config = dict(
    crop_scale_min=0.8,
    horizontal_flip=False,
    num_classes=24,
    parallel_block=False,
    num_experts=16,
    width=128,
    beta2=0.999,
    max_grad_norm=0.5,
    max_steps=12000,
    lr_schedule='cosine',
    final_lr_fraction=0,
)
Rows from block 9 of a small image classifier, named by matrix and row number. Rows with one number within an expert belong to one neuron, the router's apart. Each number is 500 + 25 x the weight over its row's rms, rounded and kept within 0 to 999. All counts start at 0. Numbers have three digits each.
After each expert's rows are labels from the 100 images, of 14976, where the router gives the expert most weight on average: "top examples" is what is common among them. Only what is clearly more common there than usual is listed. The data: rendered solids tumbling over patterned floors. In brackets: how many of the 100.
# router: router (model.blocks.9.mlp.router.weight, 16x128), inputs 0-127
# up: expert up (model.blocks.9.mlp.up, 16x128x128), inputs 0-127
# down: expert down (model.blocks.9.mlp.down, 16x128x128, transposed), outputs 0-127

# expert 1
router.1:469521520517512527496495514528494460502489517501505474533509475516513518467438508536518481514486521507490473499465508434514519470508530518488506576502438520530520502536490493471504506526484503523462501504501490503534517509489469513507466467470525504502462512446489485499518525466483521502484466531506456533495476538508520484507477534531516504515439557507507549507518491472512497508504
up.0:473542523532513502477490498499583552517508493521486542501489527520509490516498503540534461482446543492492490528464520499491512526501453512530503494525482489506498504498541527479474501553527509476502532530483546509483508487446497485503494496510537541509485455458492527450522513485518455504510558478499496500484487473501520499491524515498475524486521529532498524515508488524486507465474
down.0:462506553504503450484476497512513511492526470520489486471453470455535504477552493521480494493459487532475487446534501551491504504503509508506483512519539491534459506520543485512513491448526516515482533467473521491548508528476482540505513505549487524511507500537477503483536510500507515476497520446477498537491462534509507474501517495492519482511477470519501507520513515501498471499571
top examples: white object (70); its colour: white (63)

# expert 10
router.10:465541501493518539503513492480522549502488530481484467497519468474530492515543463507553473501517554500543467457514534497494470524509503481507542492490515521534498464472515501455491510476490485499511471494493482533508485483470467441532505500494532528550465531450473553499535489501507494505486495504490489542489517474487512517543463489486557483498475511503492491526509512473507473501520
up.0:514551495499534471471490478519503488475500476492449458517455533484476478500500529488507538462486513500522511526538523502520492488502503472508485517501537521501526531464537534504478465550470567522492514473500505473474476476509516526532480457519502505489529463490492522547541475496503480525523519519480519522497524542485523532527506523516493521473503514527493487563463483486538483517470
down.0:486473468509464471464507479504490473515497490478523499477532522490457493502503528469452488487527549517503518447532494471474470482505504492466506521492568491474501500514513507448499502471450508476492517479477512552489506460499524550482504498486488532533549515508504499534527532497518539471508507491453505516500512468506554521453502472519501515498492480503516481468490472541519464534526
top examples: cube frame (37)

# expert 3
router.3:465443504497495491475518520545515511530490517471502454503496546511423498506514486510506524506496525530508460518555506491562494494514530497512491504501519493466526478522503480502524503469517534506457495464512497513484469518524490552498499499517499507488527519476524504524486502531480443443517524498524469511488496501493542500488534501526487479490502481468484523475528530458524524568517
up.0:503514478539494497492487505493512480518488476462496507495486489476493546549492519507486542521492504481465515485533490487522509527492526493466455522479505536475472509501518489487491490457511511492501508526509463480500501469526520446507532548474516513498549512545479486455469539464505531488538477516447509443532528493482509494537508554506496503487473466488465528481446490495536521528464
down.0:514461458501526529514483510524492505478508487508545506503462529472483507497510480524516498497516475505512489507506484470536486460520464473458458499475518477476469514510458478524498532514522496463478489489503519486510502474498506511533542508422505519550511523448519524541500493513480475536490502477526445475461471492482430512489488480498524470473460535452480494491528471500503503491502
top examples: count: one (65)

# expert 4
router.4:475531501543497499511489454526529494511491499500463513492530514492493491492483531497540523496525560487508469498496528437495473533461494483482484460457506471471497508503487505491500498520482466457528484488545487484466559475469469507491478478486526513477457481479508498533522499488465506528504529510514543580540496506520505458479508476502523498486494535511512474465528531501504539524494
up.0:477514490519566479517532493482506483489491509512467479501512536503499551533496535504469521493471490521494518523496486506550480536485554550547481530515431450497532506528484476492489489468514549492480521520469499477484512502529467526497515514525510501489488487458473506468491503518486454498538480562482504529542476498469493472491507508490483483483537507534499513532485487485477478532508
down.0:499517505500447523511488492524461518455516482565510487468517517499490475478506498557485446466494483496490483473481520496539439499538514506548529532499485480496517506487456559531515544497520517524480536546494491528480492508517496473519528492495500469474480517506515502510494528483479508476447497493509526489526491442465496497498469509523495483538519500524471521550533479509520498512507
top examples: bowl (34); largest object: bowl (26)

# expert 14
router.14:471490506510463520505436504493505501482505511546493489507459498562501507490475502538508573527461508501499518489454495507465522502508480502533480532521467493504489521533473462532501520478500506545481481490482548478542459519530506503490482479565500502506468455484496495469522465480529529488467477549524511485503495502468521498497465520524534481505517518507463509539509497489491511462509
up.0:499510518494503483524516482498505475515533495532440515525477539495496472510490510461496506507498531506524468487554508500480494490508494498498471538496496539526521498476480479510490497522503487497476547501485449483519479541540493497549503456516468462481519512506557470520476492494494521481453511470462524481496483496510498545522478479526518486479514445510515434503525468467540552513456
down.0:527512518457502465479484528516517507510496544493483479494490502529499469495497529492545496481468525519470512474520507497493533490504533520540484459534508502513514498478521488497547491518461484539500505422500506487473522498494500464531526475560526490499492505489501546455511518526482563520537508544536542504486531499489534475494444476464508510489511493502469538526494532532501521502514
top examples: count: one (62); egg (26); largest object: egg (25)

# expert 0
router.0:520493529535478513481498522514492513477507502487487526498467510518490518517480518480505504470526546480493525550558488520464494502474480519567515517526501495512504524460466489503524499527509508492480533531495516504509534535520546501536515495514478520491528450534498512499552477493498517453499428494513522531501542525537472541480503529564555522513495511517505514475517469493495496496515
up.0:483491556489527494521521485515524464475466536497527493482495477488515523520523464514503509515519474504535487470497481510500466497495515533465498515468514521498477481470446521481504483499485525510470477488531543511470504525520502543548550510499483488526509495492494551517473512465461476482540472504459503535527573479524469497504481531490518539480488488467448445490471504494527498494506
down.0:506487516433512506506491518540538468503424456510474530514479529520439461506546549522494469498468485505477495478494508484496502485449475494515485496501540515510479487463473479495533486481483508545531442510469497510499543509495486520473498491480499519474482532496474501512485533495506469469496530504471504477473527545519544543473508521525505485494500508453496496527514487508488493528496
top examples: torus (41); capsule (34); largest object: torus (30); chain link (25)

# expert 12
router.12:501513480529523528495511499494490497483527552531503531488481507514501490490531510537497484541525540493479501517515560450511505512506507512519544483552514518513552499480513517457515474499507449528441539490477533474493451534480493527505505478466536511464496478479453544493535481506505524488541529495484486514436522527505503499516521520469512515519497504518515500491492522479497538485459
up.0:505540499468490493536488505494501464440492487525521452510451477504496502556499494519546535503477485495521510513478459476458488510505470458500546475507490448525482496492513516501496507496507523505484493525549492521506512531500490500523494467494534482516501527459573502526527513488539531516505524521493556472523493519476512506466506503563520497503533516490497528515460458513522499489469
down.0:470510461537458492467523477460512487505478500458529531473493519514532479492514519511509473482530512469481484467492510493480506481423488542509514540526496508509534526517482468513513513487528454488511503493531487542499502465538534521514440487494505558505515473461542503495459514513489493483476538505517481519454493454505490511464531462478464470528496492494495476484497512495489520536491
top examples: count: four (50); cog (44); largest object: cog (26)

# expert 15
router.15:520506523516486539490522457527487476528530447512543529486504458500553457504485501504510519502486487497528462468457516495489484488487468482502454519502481530520480513524515503498487437493547516505511515514508482535511561521485509534500500500537483472528510511471467460513479528484489520539517482520450488488500547456508512496520512489498505505473498486539534490511509509463511527430508
up.0:502505413493516455500500512567494493488485497474463464512497528503509457523493459514483514512526485475498483470484484522475496529493473502483522483542474457485489460484478513524523473537480498477477501507501523482495523481489498484467481506466486531490510463466515555499492493515492484507503513511442550474515484518530478485518500524507469507489491521506541483507489504541486463418487
down.0:507480491497510492523499451467499504548478516512493474466496507473491542486472502516491474512480481495493482486512528510502480471475462476572530508554503510493525482538482452466498479520475483477533528540514486515485426489518495485506493485536504492502481494503524487493468497464468507497546481444527496509495503467530499564493462508466467458514491509487528495524470493519551514505484
top examples: chain link (30)

# expert 11
router.11:563460505494495518480531501479498542512512516490490471449478447453503512487503505503495511480491506491507495500457548524516469516507527498480475501486477524459499476480546531503482511489472532519494520466489553484523542550499528491470490460497472542470507498528467494536504462457568549520517498453490513525485503498497504502526485492473479510496489461513493478469472516518493509516486
up.0:524502499479555528484459482453503503510518495489513512517494523489494485477549528539497513498508530481517476507505510463504492524493484486525511538492514471483541531490505481522512512511484502533535553489482533468476532501473539499501510526512537512493506509492511514532477564493470494522531525440495508485490531487509475456483462493486511543517534507499474440471530464425498524476500
down.0:471465560491535529518510470552512475515512550522486488472505491525446537473486480524513473503512483506499478486496462504495521490485535508503530482482456529503495503482499484475493530470494503485517459481536495496481441551509508500470482474479463492529509494513501555488520481501486502504476533500466463531499514545501525481491514500429506495497482493506528504477489496527476510423477
top examples: dodecahedron (27); largest object: dodecahedron (25)

# expert 13
router.13:459458506481507534469495448528518530542461487504511507498488496513532537482535483479472507518520512564498477551503509456519439492480504522483527514528509493482524501509486469524525521519485493498498480513476478498496525461476533512482511510491478518554477485457506551516524507509478509512537550479510508508429484488477488522534486530466518481492531502507544480494470500523499473514507
up.0:480522509510496516528525458510512535530464510489506487537506511551490504503504546447494459557463528463500490491507507505457486490509498516467484485499517512573446455562520522484517527501471453514509514491495484512525506545503509502512485490480473501532492506513531466492530513530482506529481495492482518505513471508540512502486488502514547523493461452508465515449510509514467506524485
down.0:512466516500476522510515518491484481478495524465493494497512501506497442496493463517478495550478507492555527490499465487543522537489506495538542525493513494524521497552530491519503481492495549505530504486476483577489540461498495499468468505484507539520490516445507453444458543503493521455506502536484528478531451505509513496511484471503476475456487505501521520513483500483487498479497
top examples: octahedron (25)